config.toml
model = "sound classifier"
dataset = "melodies that start on their tonic, played by one synthesised instrument"
train_examples = 26041
gain_aug_db = 10
noise_aug = 0.002
time_shift_ms = 100
n_mels = 64
hop_length = 160
input = "log_mel"
spec_augment = false
win_length = 512
targets = ["instrument"]
num_classes = 20
arch = "conformer"
norm = "layernorm_no_bias"
activation = "gelu_tanh"
mlp_ratio = 4
head_dim = 32
fused_qkv = true
qk_norm = false
dropout = 0.05
inner_norm = false
moe = "soft"
drop_path = 0.05
num_experts = 16
moe_every = 2
expert_mlp_ratio = 0.5
slots_per_expert = 2
shared_expert = false
subsampling = 4
layers = 8
width = 192
positions = "sincos"
kernel_size = 9
label_smoothing = 0.1
loss = "cross_entropy"
residual_init = "zero_last"
optimizer = "muon"
muon_scale = "original"
lr = 0.029
momentum = 0.98
nesterov = true
orthogonalizer = "newton_schulz_5"
adamw_lr_other_params = 0.003
steps = 12400
batch_size = 128
epochs = 61.0
lr_schedule = "cosine"
final_lr_fraction = 0
warmup_steps = 620
weight_decay = 0.02
adamw_weight_decay_other_params = 0.05
Rows from block 5 of a small sound classifier, named by matrix and row number. Rows with one number belong to one neuron. Each number is 200 + 30 x the weight over its row's rms, rounded and kept within 0 to 999. All counts start at 0. After the name is the row's rms in percent of the matrix's.
After each neuron's rows are labels from the 100 clips, of 14976, where the neuron reaches its highest value: "responds to" is what is common among them. Only what is clearly more common there than usual is listed. The data: melodies that start on their tonic, played by one synthesised instrument. In brackets: how many of the 100.
# fc1: first MLP up (model.blocks.5.ff1.fc1.weight, 768x192), inputs 128-191
# fc2: first MLP down (model.blocks.5.ff1.fc2.weight, 192x768, transposed), outputs 128-191

fc1.280,122,192,173,224,166,120,187,207,267,144,174,177,194,211,216,186,129,184,236,173,215,232,184,223,220,206,183,229,211,215,251,200,252,183,152,233,200,189,201,225,203,180,182,244,254,217,140,191,212,203,168,166,207,141,214,247,205,231,223,224,213,194,181,250,211
fc2.280,122,141,199,188,264,155,233,189,233,208,198,237,210,228,217,152,245,169,220,190,260,217,202,194,229,178,208,232,167,215,153,240,246,244,230,208,235,158,158,210,195,167,198,203,205,177,178,189,153,227,254,219,217,208,212,208,183,151,159,224,211,216,200,157,182
responds to: piano-like (90)

fc1.629,077,229,132,224,211,159,192,162,206,165,210,206,226,244,259,197,220,178,181,151,267,194,192,227,194,245,224,208,225,161,203,184,203,187,207,241,203,161,187,207,221,190,227,168,244,153,170,214,167,194,172,193,227,175,200,213,207,213,215,232,170,193,248,148,194
fc2.629,070,155,173,194,226,209,198,176,242,166,203,248,243,254,197,216,268,196,172,213,226,252,254,228,166,194,143,203,199,170,178,215,149,173,204,120,180,197,244,192,222,186,234,204,225,232,219,210,225,211,234,211,160,160,222,242,168,176,274,222,223,143,234,184,186
responds to: bell-like (96)

fc1.375,131,196,229,193,200,203,192,219,240,247,276,208,210,215,198,261,231,196,187,157,209,208,190,201,153,228,183,182,247,211,230,217,191,185,203,189,196,130,153,213,191,251,209,197,169,244,169,202,211,220,164,183,203,197,167,194,143,107,192,220,175,115,173,176,260
fc2.375,118,160,245,164,202,219,172,183,184,233,216,179,173,188,184,180,250,143,216,129,219,241,205,212,186,234,191,169,219,235,249,184,182,181,193,211,225,161,238,211,193,228,157,158,202,195,214,263,148,182,212,199,175,196,226,204,202,227,188,192,177,180,202,220,162
responds to: electric piano-like (69)

fc1.718,064,204,227,153,242,178,225,235,214,237,206,250,251,159,198,219,180,144,258,152,221,195,228,179,183,232,264,235,189,189,187,199,241,202,193,154,220,200,169,183,185,204,232,198,236,208,226,190,182,190,223,150,195,210,213,202,228,199,204,119,155,209,198,204,163
fc2.718,063,220,160,222,196,182,165,240,245,175,221,216,187,189,221,142,181,207,179,213,186,191,205,189,269,168,145,127,189,126,200,189,254,169,169,225,194,225,198,216,218,155,198,212,198,216,213,228,220,187,210,248,191,186,202,194,193,194,164,237,168,235,182,141,222
responds to: string section-like (65)

fc1.582,136,191,172,204,186,187,169,216,182,209,181,220,190,191,224,236,180,282,245,158,170,171,237,187,210,189,193,256,211,206,192,205,209,212,190,227,198,176,177,214,164,191,221,201,220,207,149,202,242,153,218,185,254,174,238,199,236,121,198,197,189,234,182,191,208
fc2.582,133,242,227,190,201,200,245,191,207,148,192,236,140,208,148,244,236,233,232,180,200,233,163,185,233,207,230,210,227,200,199,161,215,189,153,224,165,161,205,190,195,188,233,226,191,213,239,172,176,140,175,234,221,189,225,201,206,238,219,155,142,215,207,196,165
responds to: string section-like (74)

fc1.129,075,175,174,188,184,256,194,214,201,251,207,216,213,210,221,189,168,160,146,253,216,192,216,184,206,233,208,166,226,175,228,164,213,203,147,207,190,208,194,180,213,185,172,162,231,119,185,169,215,182,187,201,202,201,183,200,220,224,131,173,177,178,198,194,218
fc2.129,068,217,192,160,189,186,203,188,238,195,228,225,239,210,154,201,142,148,199,224,247,175,271,244,212,230,194,201,236,205,176,247,179,189,208,217,226,220,237,192,218,186,209,160,215,200,238,133,213,170,201,207,222,191,175,194,216,168,257,147,257,183,178,192,150
responds to: bell-like (99); muffled (low-pass) (31)

fc1.556,051,171,243,208,193,170,204,205,188,166,219,199,215,231,142,231,159,193,247,186,169,207,197,216,207,216,185,197,219,107,200,201,225,231,166,138,238,162,228,150,148,196,152,241,182,223,213,201,155,144,201,237,206,130,216,147,251,181,209,176,194,172,214,181,212
fc2.556,050,234,224,179,150,205,186,204,223,224,211,241,206,177,194,195,185,214,212,197,217,176,173,173,166,207,196,177,204,164,233,191,158,119,205,236,170,154,173,174,225,187,232,240,186,221,194,194,193,188,186,265,270,171,227,238,207,153,223,221,137,163,185,177,198
responds to: electric piano-like (86)

fc1.536,110,159,219,243,164,229,196,195,214,254,202,239,234,178,182,165,198,229,183,184,209,196,225,206,164,166,154,249,217,210,171,150,229,162,230,208,176,235,215,215,193,146,208,201,168,200,258,138,192,176,214,246,205,213,189,212,194,171,215,170,197,178,175,177,194
fc2.536,114,202,174,258,246,163,161,221,236,177,203,193,240,167,217,176,211,240,201,232,190,251,163,239,173,195,218,173,169,211,213,219,186,172,249,249,175,220,239,234,225,240,188,187,235,222,217,158,243,216,207,248,216,209,214,173,221,136,209,183,223,194,202,203,260
responds to: piano-like (100)

fc1.254,094,231,241,223,164,167,209,173,164,186,229,249,179,232,162,191,201,206,168,160,245,240,186,259,218,212,226,233,212,176,194,189,140,190,202,216,153,227,235,163,253,167,237,221,190,147,188,194,262,213,204,206,240,217,223,189,187,227,212,225,163,208,181,99,205
fc2.254,082,214,186,248,226,156,257,190,213,197,253,222,219,198,170,190,199,193,166,211,211,213,259,200,196,186,234,179,186,204,210,187,183,162,227,189,182,224,223,140,179,129,196,188,275,198,210,221,249,205,183,211,292,177,227,247,191,202,225,191,198,181,205,204,175
responds to: bell-like (100)

fc1.722,079,155,231,170,191,188,194,197,142,267,219,230,207,153,216,198,157,184,179,201,195,234,246,195,206,199,183,132,213,154,229,204,177,207,219,237,181,149,244,206,228,223,201,174,231,193,170,219,199,193,233,198,180,219,171,224,272,201,230,150,225,140,216,149,164
fc2.722,079,201,167,236,235,191,187,161,164,222,210,140,204,222,207,190,211,199,190,232,208,214,196,223,212,180,200,221,186,195,156,111,229,242,216,238,229,243,198,158,224,205,214,232,208,214,157,166,175,155,173,282,183,227,226,260,262,224,228,211,190,217,202,254,161
responds to: electric piano-like (91)

fc1.473,144,200,186,157,165,229,253,187,206,174,249,207,188,193,195,141,173,202,198,172,244,212,218,217,199,209,245,164,174,188,190,166,204,110,183,168,205,204,212,207,234,181,213,177,196,179,160,183,230,185,214,154,185,190,226,217,193,222,161,208,274,219,228,205,242
fc2.473,166,136,253,177,230,179,214,198,199,179,207,261,246,216,177,159,198,159,163,236,186,206,196,234,200,228,207,178,275,210,182,227,215,179,184,226,177,195,155,234,131,116,216,244,221,187,241,180,205,191,168,170,226,220,169,162,213,194,195,212,208,204,234,210,203
responds to: piano-like (55)

fc1.79,100,217,250,211,194,194,213,192,192,207,184,160,205,191,229,187,183,157,172,171,196,191,184,191,190,203,201,159,261,235,200,224,232,193,234,188,209,145,205,195,212,113,218,191,245,180,135,249,256,176,207,210,152,171,221,215,172,196,196,196,258,188,215,184,179
fc2.79,091,190,182,188,211,194,210,177,237,223,252,200,173,186,232,216,182,206,152,136,218,132,222,197,213,172,217,131,250,213,250,230,157,243,260,171,181,165,275,175,190,187,230,186,225,148,232,202,195,122,179,216,203,187,224,242,197,220,163,225,257,178,170,237,187
responds to: electric piano-like (84)

fc1.388,096,198,196,184,171,178,200,122,223,219,211,213,149,215,212,190,203,165,193,261,179,257,191,225,186,170,150,169,230,200,251,233,211,167,209,137,194,215,220,225,232,196,220,195,180,181,216,211,257,231,151,199,194,211,186,180,237,158,194,228,194,187,264,175,210
fc2.388,091,226,165,199,224,238,177,185,224,211,152,198,164,203,179,229,266,212,154,175,261,190,204,199,182,204,213,197,184,232,207,200,239,259,188,217,171,209,232,242,210,208,214,175,157,220,254,239,224,204,152,236,215,212,174,140,181,214,191,216,222,116,183,192,198
responds to: electric piano-like (98); white noise (29)

fc1.350,139,165,165,222,192,186,189,207,201,178,143,134,231,163,186,169,152,191,169,183,244,161,212,185,252,162,215,238,221,186,132,194,216,191,193,181,212,222,185,235,214,188,170,123,191,241,182,176,162,150,189,185,236,216,185,190,174,192,175,189,280,216,214,233,212
fc2.350,145,190,200,238,228,191,211,194,171,179,226,173,228,239,225,189,192,220,262,217,258,202,254,194,233,169,218,188,259,174,135,216,191,223,174,197,159,181,230,143,205,201,268,226,164,237,191,238,213,147,202,225,183,196,176,167,182,178,233,218,232,174,192,234,221
responds to: piano-like (55); saxophone-like (40)

fc1.185,078,145,161,195,198,164,227,151,212,215,199,183,175,187,159,193,176,216,208,207,182,145,237,183,163,205,208,245,182,181,212,167,204,242,163,197,204,193,176,207,193,204,235,135,252,162,137,214,201,173,211,208,211,237,156,191,165,172,119,187,193,241,187,178,211
fc2.185,076,192,266,157,194,202,198,219,164,202,213,194,186,151,204,176,221,187,251,188,153,194,207,173,225,244,176,167,251,198,165,222,177,150,187,219,228,227,180,186,205,206,174,178,176,280,158,192,198,154,157,241,205,147,224,181,203,181,217,191,195,227,237,244,214
responds to: piano-like (98)

fc1.721,107,201,150,186,223,161,188,220,189,228,167,185,201,148,211,225,137,200,212,268,197,198,194,225,175,212,214,132,188,183,275,196,183,183,180,236,188,202,206,208,223,187,207,172,217,167,207,181,142,224,255,132,227,242,157,212,232,241,253,200,192,222,189,232,210
fc2.721,098,202,221,217,148,235,240,253,144,213,195,193,204,176,203,200,210,179,226,264,140,258,255,212,163,150,216,204,215,208,158,167,176,137,258,271,222,242,199,229,198,182,151,188,151,182,153,175,185,228,207,206,201,239,199,181,235,227,213,222,232,191,186,231,181
responds to: electric piano-like (71); thin (high-pass) (31)

fc1.91,047,204,199,226,215,234,222,251,248,199,210,197,193,155,198,162,201,230,201,224,122,194,187,186,221,172,150,144,210,147,163,224,195,217,178,217,181,223,224,203,214,245,212,188,204,217,253,225,212,228,177,179,216,201,191,174,208,165,214,204,202,202,261,238,177
fc2.91,042,175,248,224,152,189,175,235,207,209,208,201,169,238,138,206,256,188,161,253,179,242,167,211,272,208,189,208,219,194,198,177,151,204,221,177,219,208,184,179,211,205,264,247,241,232,167,206,167,176,181,206,165,188,210,129,226,211,219,220,160,181,196,203,240
responds to: electric piano-like (77)

fc1.391,114,207,249,225,213,197,216,208,156,221,267,201,222,166,191,161,252,201,214,248,185,227,222,136,132,220,204,224,249,184,123,196,184,226,238,235,131,190,239,230,183,215,160,164,208,201,188,208,201,203,203,216,228,223,236,221,209,215,221,189,190,172,156,165,194
fc2.391,113,224,237,127,192,170,166,223,234,164,238,198,216,194,246,252,210,288,212,191,196,198,184,227,179,185,249,192,172,182,200,135,185,212,212,166,164,164,221,230,128,239,192,201,218,207,206,176,182,197,202,179,158,182,182,229,190,162,211,174,164,188,162,212,183
responds to: string section-like (62); pink noise (25)

fc1.156,085,218,190,217,200,233,198,247,204,257,233,171,278,187,201,159,196,164,279,215,203,172,174,229,156,177,195,194,200,194,191,164,168,212,180,228,211,215,245,226,218,184,222,167,199,211,200,172,162,187,196,190,187,189,216,236,223,200,155,171,210,170,209,151,182
fc2.156,084,211,168,231,170,228,171,242,219,156,203,168,211,188,201,124,188,191,230,247,179,200,228,203,220,185,221,183,194,179,195,219,217,211,280,214,169,190,183,282,138,268,202,151,269,237,178,164,181,221,179,223,229,185,212,211,174,216,175,149,167,230,230,207,195
responds to: piano-like (66)

fc1.640,047,214,196,170,206,219,243,169,139,257,214,230,209,204,205,175,171,202,183,158,199,215,213,219,171,178,209,215,178,155,242,194,173,152,177,211,179,154,270,213,219,205,196,194,249,194,214,187,169,157,221,185,224,183,196,170,238,258,255,170,182,193,223,240,215
fc2.640,048,130,183,238,194,216,239,227,192,217,166,223,202,178,208,206,185,231,144,161,211,213,201,229,173,181,229,164,242,185,181,200,127,148,215,233,182,219,247,186,179,175,181,174,179,200,168,236,207,179,191,198,201,210,209,213,202,175,227,226,205,191,237,219,234
responds to: bell-like (95); white noise (26)